python train.py --arch="vit" --model="image classifier" --dataset="patchworks of several textures" --train_examples=72500 --image_size=48 --crop_scale_min=0.8 --horizontal_flip=false --translate=0.12 --targets=["patches"] --num_classes=4 --norm="layernorm" --norm_position="pre" --activation="gelu" --head_dim=64 --fused_qkv=false --bias="none" --qk_norm=true --parallel_block=false --moe="soft" --num_experts=8 --moe_every=1 --expert_mlp_ratio=0.5 --slots_per_expert=2 --shared_expert=false --patch_size=[8, 8] --conv_stem=true --layers=12 --width=128 --positions="learned" --pooling="mean" --loss="cross_entropy" --residual_init="none" --optimizer="adamw" --lr=0.0015 --beta1=0.9 --beta2=0.99 --eps=1e-10 --steps=40000 --batch_size=128 --epochs=70.6 --lr_schedule="cosine" --final_lr_fraction=0.1 --warmup_steps=2000 --weight_decay=0.2
Rows from expert 2 of block 2, named by matrix and row number. Rows with one number belong to one neuron. Each number is 128 + 32 x the weight over the matrix's rms, rounded and kept within 0 to 255. All counts start at 0. Numbers have three digits each.
# up: expert up (model.blocks.2.mlp.up, 8x64x128), inputs 0-63
# down: expert down (model.blocks.2.mlp.down, 8x128x64, transposed), outputs 0-63
up.20:072160168096130125076129123133139137099124102162165202096142088168127146119185113085089124151152178101179154098113146132129156173163088088169095119144137089142104080151119149118059107103094151
up.21:084124134126096159143101088137125114098119119116145137169149129122144112136133164159153183109112121130131107106139119122160166138117153125149119122146166135125103082124090177090072192131141089
up.22:042149167132151166072122133158136134115123094120159189112112091149128154138208114142116138134151166116170130128106131134125177163157100085167113098125164097139112050137118172092070131149095144
up.23:054165168110143157070115138169145128103124094101175187108127084129133101124192122132130152141150180080180144107119112145136169191136097107153114115123157110147111047129110173109067162126090133
up.24:119175066117135138093077161173041059117134148094200169065171166139206059104126097167144115187109142100141059094174056148187149177135120100120149165143123151118119149087107203160100158128229181
up.25:134165133136178147129082190161103082168142152079145130079111118114198113057172070123100119146124198124106112092213102102130129067222131132068159185099103154089121145127160153143176142134142138
up.26:145076108153136124210131116109116146130148104104076067174113150134161209119120127150139155101142147186106122172128144081072082053130177172072136140112116152086153171132150092075196104180148082
up.27:172085119152181083130158150131113122209118156117119070091064124088099113068117074118108110114141108167086081150119145167096118086156096174078177137077118169117117185118137118133187074151118140
up.28:126192109101146153151044174144123090139127157085135187090164121127216106113177118118125121145078167131145090084211110079174167109207152131113153176139122145092149150151125185169118194109156151
up.29:061134142118098147136127079130141122096105102133136149167127114132132118141147175156155179095125116126146124121112113130144161149095141123172110104150168137138108077134101161099055185125122089
up.30:091127176151164156083138133216122142146120103115156143130121131138094128123176095171137114156135129094147132131093113195117115164124083135140105115074134109157144066129128149136107134132111153
up.31:123162070118129139098106155172041059119150142110221169065167149137201070083119074151134115170128163094152081106177064142166135174141104090101135172124119146117116125093120178144108133129213183
up.32:046155163127156169065124144148136114120129103104179191095105075133130132130204098121104136131150179102174126118125132132133198165177090085154123110118163103132093048124116176084087131149094148
up.33:129113161175192177110145152212117113199120132089139111130073131131105149107168040166121115137134124141121088154129127173102121097163085158096157135048143143115121117134148148123178110172123144
up.34:152097141140097102157124078106101129066123107161097089181140153128130155131103166164149175134091107130095154129125134105098099119104143154123103126142146147115149138102113093138146169093159063
up.35:190068145172120096152148085130107159128129110160099052159128164116108185105086138185153136126108093124101143145088115137093068100100145179099114144096127121131173133102123058138176105125148094
up.36:082110119133120161199120093118126135090141080117102111208133123182172191148180140164149187118149174166142144146131156074096117087127161127115113109138146141088144099146126137038110127184145072
up.37:149120113134188100134159166113111106190131170117123089093062114097136096046134059095095117115138149149089101138172145143105134073183095163064170143086100175109107182119152120127188093147108120
up.38:111194146110183166090098188176115107145138093086171206099128098165194144095218066131104117164119205074159117113179123110131140122215082125119136147115127138093121100130127162105099127143141183
up.39:139159154151198170104114178204106082183131122069157144113079124124164137075195030158107117148124171105121101117177108143116124077202098147085157155069126160087114122127156160116182127164142147
up.40:161191138086161121114096154192119117131116129132170178094205124148173074075158099123116114182116146061143132092145097156153089162147085147114121171113114126145165105139118125188087161067123201
up.41:158079174161146101105158107156117171174110128165120083113131154116029140137078117155139077134120064124138139131053108216137076141085132145139113123076122096164169113125135106151145080131118170
up.42:133102158159094140148115094125120131109129108152104099179135150125107165135111164172153172132096106143108130120127136097116120095116157128129109118117163129117137096134110116107139169111156088
up.43:146110189135048156134090063156089138088176123110125142132216108197083157131102023098057100178112131099109169092205176123118175093189146064047098128092132124079177091141130088163203168110115166
up.44:073142147115105140138135084149142133097100092144120136185129131148132117146149175175159179099117109118152138134101107148132117157068135146173102104143155142142137085141106143117061184118119086
up.45:147113183123046152146089064157086140081179118104118153133213098203092150137102026097059111176125134112106167099200171117106175094180153069044108129099129129077177092143129092155194163113116167
up.46:155101132149095115155110092124092129080131119149104092170135154122143153125108159169158174140091115138095137125137129093106114112125146150111109132131142138112147134099108110136148166091171070
up.47:119125132152164144119092174174094083171132148055148100096089119082121090086144066130115118152143158155095089099171096134142133079178144134055184163079123156097091152107151179110225141161149124
up.48:119132168170204179093151149179103086175118126114154134123072129134122168092194012160093128141119137115136104145138131184111141112189071136124135117064141140112110098125148153109159110168127141
up.49:152114108139173104162132149106115117181133155121106084111091130118159147067141076119096130117131150177094105147174152107082120051185129159080154147100102166097135183144157104125175110161123118
up.50:107133119131152159143161124129122125155147111136137145141106102199169194116193075122102145107138185160153128160156175084095152085182099100120131115111119131092116114153136131071109085176136136
up.51:077124117111111161202107100117141113079128086112112140212145121154157173151159153145151183109118160158158127137134157076131117096133165139128128122143150160096127121160129159053100161163130079
up.52:111121153120092109122132076092125112090108115154126111155125129109097104146104181157150178102098081105123146098111102156157145160073146135170105112163158137152112106112100133128091187106141081
up.53:110184145086128122114112121212131151105126099112151154144176127166155091109150129148138131176138163075142139118122096157139082180099108148119108143124110133150157110145110131156062167085114151
up.54:166184097079132139167074133177145117112117102097125170152192129154187130135153142141147145131100131123161102125136113094151094125127141176117146175134120156104169168178122151151110169110138138
up.55:183151135086175090118150144138101110150116139170140159081152126145137095072137061090080106154124119105128121118127137189109113131144067144127135131113101143137146146136124118169105098094128190
up.56:058145122099122117156125123077126121092142129165143170117142092178161185130165105088071135149144192171120133113186175069097189117193136069143118113156123101104085136146110120091075107144128121
up.57:200084174150139071120147093134120167158111126186111085125154161122055139111081128162132092150112070104131146119063107209119057124082132159127111143082115119165196119133133086158141086115115157
up.58:196164147114160121121118144222129161179110125104121128137170136132123099097120105152132095155119096104118110116116106155128094101117109188101150161083109137133167140166145137180148120101124174
up.59:132109169139131095120163073107135164128118110205114125107122135161092177110145118114096098144152137144153171151068136173080067140103102105159091106116115108158166124172153076127099081129097126
up.60:132123130112157070138163154065121143169124161169114133061106109132124117093131077042057094137156158162109114153158173134078149097181097105138140113135102123119114169129123091117128067145116166
up.61:153112125157186120129137159161110097203127150099129082101067125099132123060143054137103122128141137162089084134157127148102123063180108164062172149066118172103113168132159140122200098163126130
up.62:141088109156133102165107141096096136146141146106094065133099146086125153116114118132129144122139139189089113143144129097105119072141179149075158131116113148099129186108141118100207119171154086
up.63:084122171148166178117143131201132153152126088104122132178104128175132193146191092177134140125132137124154125156091145152097108122127100143143114114093152124120150077148128135105117120172118139
down.20:167098112146129128184108118129139135145124159125088069147157135060140134145099146154153123130106099167122109161135130083076117094100178161116179114137151125089168141133131109164208194138137103
down.21:188135121138133129130152142144158140181112139113122145123086114123131134120129126093112102098100153097106131147140148121070077080151074161110130179078114158098150146158149080149168117137122139
down.22:199098102125162118194131150093154139136119173142108082141168130046146109117067152089136122096128108149129141156128125069067079089100158176118150158143144103075141145140179067189217185113124099
down.23:195099087145156124198151144089147174172128184156092085153150152083148122129065153088136099079129113156131140166127135054072077059123159170127132149138135087080135158160189059177202159128136121
down.24:128104171179063159131155123138169226137155118086098090200076177153062169196135178133166056139101154102110193116062153120115073068116111152114074093089096087157109129122168080071155065137137134
down.25:116131112106130105100168155102122182081133081117162146128159190165085132182063149121133079107142110088154179132080120160186104185042157120180035095192103077150094134067146082102049079156175190
down.26:091176168083143151082103160138128083067141110096210179072158095140087098128125101096079127167145126101124144074149109171183170210128115046135100132149120113163094093105116169132063149103121168
down.27:048124126090127111147112101093140117034137084136149160135158127173160137169122132122133117121186162146190131116099109132182156189094205055166097119211097087181080125109131169073049126137124118
down.28:165138135148114116048187159143102182114145089086125097136081199144048130153088150156147083118113109067084203114094110177160099139071113168135053066133092110135134138061147088108116064146169157
down.29:191134113139136136144153132144143129178110158121116132118098107110149125097121116084107110094101156111105130138168140098064090060169084152094142183082122146080153141166159090169197142123128128
down.30:137081066131167112197142134047154125131120158161128107145140134077171125136080156065127143076160136164150125153105130065103108110123166133140142158197146094104085144126175097133156140131115106
down.31:122117156163074159139145128133181226149140131101096108185098169147074163203135176133166061145111141121120167130068166113115092087108109145129090099097122083159100133137142085086138077134134142
down.32:201105102118157110193133154097153161134119170151092082152181150058147113131063163103151109100131096156139143169118129070073068097078170183133137145155140098079150155139174057194198183109122105
down.33:125099076096156095148152148044158114064127133154171136121167148101150094126050152058120128083187134114160160138090106113158114179080165113153086164231122065144054132079176086137097120109110122
down.34:101132165128154154124120127167113098128124111086178138102108077153108142123156113122094124159096173112094107084164135146138162132178101109094155128085114145131131099111096171102122122143130151
down.35:046123149105157132132109125129111076102114105089177163100101062156135125140168129091088152137113175122103089074143133149163196164190115088128160147135118148149092109090089212093085132135128145
down.36:187167133112147164096128176140146118136126176130183157089146109063085097108094114074100122142152108113105149130152130117121105144120079109116099148108157090109106107138163094190143144095129156
down.37:065139131090117114132118116103141148047133073131150167140181144175137140178105135131133096122175127141202151124094114131182132186057212062189069104220111087163099126114142140090041146141141143
down.38:170091093152131115126161163080149185113124147121138085133160191082075122165029179120159071106144091108113178138070103108151099140046171161153078091187152046120097125065164055143148109136164169
down.39:139108080110142103125166164057149162077133122136169139119175188127116097157030161078132088091170119092151179133080104121185103184057167123166047135227118045147065125060175071131076091124148178
down.40:113091087192118115145162120077130174141139125119101086165073209152102161191082177144148086095120132137098150134074118107154134093126176134149081072186116084143076155085157115062118039193197157
down.41:068075084130150103197123081087121077107111128157123132129115099135207148142153129114120179097147164164122059130124140114127172133177139121121192174158123137146097147118099177095114112147107098
down.42:143128129121154129132120135147140093131107117098170154088113080127135139105146127100096128137106155100088101104139137157114118137169079150108160182089116163131123136120101130128131122132120141
down.43:141157146149074134092122122172136119162114122141098146119075142137158146128205124169149132160112137127138096148135157141088111126156067119131145143073119165142126148171097141121119096119144134
down.44:176120110154139154137157122131128123170115162118127136111091102109147129094118115067096113088111167110091128120171139084082112057197083136086136181094130130079123132151165105153197133125143132
down.45:141152142150078131097125124170136120161112123137096143121077145135157146134200129170153130156108138126132094150134156140089112128152072126130144143078119164139127149163096142121121098121146135
down.46:105131164124147141121126131159121098121122099083186143105096080152102145126157125115095122148097170103093116085142139163133141138166091114107144137089108157137118108103098155097116115143130148
down.47:119140115094130108133154156098141161085151090135158164132152184196138127166095134103128091115156138094183169137096134141157074175081145097167038146178077096160104137108161084113034081127140180
down.48:148079065094162089162156155055166126066119130144157126132197147081154097135024170080145120068179114116154147145078100101152115186049181151148109164232140071128071128065158073155119142113118124
down.49:078142139088132119098128137125118120044143075103168159117164129152105122162104117126119100129167125121166150109107108165196164207076177068155090104195103105168095119082125161101057125134148149
down.50:150145134106122133106112165125152127091116146125142134118175128049101113141089139113139108150158071139123146129114127122128130173067134119142112116169181098118100115109137106181147171091138131
down.51:208174122131131162066138174150145134155140164101151145088128140082102105112099111108115107144134120099081147139162119119124109131122080136097104137102136109111141114134145107169150124109134162
down.52:142113132141149138159152099175125124160108130103114129127099093149158150101143107109102113108089170109113100112170150114078121063190086141084169176068112162097157129158125124144173132130121131
down.53:128100088190131162152158119084139155172145181147111097161086170121110144160088135102127104093116130152113145142114130080114123065161147116126099107148137077124080141146183111105168104158168141
down.54:147140117177108149040170159131096151146157155099135106129055191140057107154092136135139100119112131084053182106129099144182157118148101136101049072129111090139104122072169136103133055141178156
down.55:093091089148115114157130095099133135096124108118118104155133169133141158177089159170166104106138133150137114130085097118184168143104202122139128111192128101160101140086128161071123094171166127
down.56:150141159111117141108119126182131118099118119109115104123141105067086123124116120166142127150127067152132131139134128149106139155062142136122171073125150146124164122128110130174168196107124098
down.57:051082090132155122181123098111107083125126113127126130134101102158185145158156127126119174107135167164109062116137142116160199138190150116115191144157110137147097144102093222075104102165135130
down.58:109109080166127125113160118072108124108142131144138121130081191162139122159100145118132133100140158116096145124100115126181150144156135099122072112197103095159077134067163141075091031154159149
down.59:080093098132131148165091109128111063109124161133122119127154102084163124133126105136123172140130121179118075113170128093136195138161169113102203129156156127119116124123102200151164201125137102
down.60:055109135105087134137086080168095099049134075108129122157167110119143161149133120205173146147146085179157095127120115139165164173065209100139177066175145147149140124111088179125113202127150090
down.61:081134118084135102133134140081148133047139093131166165126165148167133110167090140096125097111180142117190160123089110143179125199070186067178058133223093077173072127092154125103041120127133146
down.62:088152158076154127114124145155131102074143067090173170111145103187121132152141104125108121144144153107164134099118136170162143193112122078140112139128086143167114114116105173095051111130122159
down.63:171108075122168133146145163063157106109122168152159129111155127042145095113064142058118146092170118127128153138122114073112114137112129135127118169183170076093076119111181090170164149095119119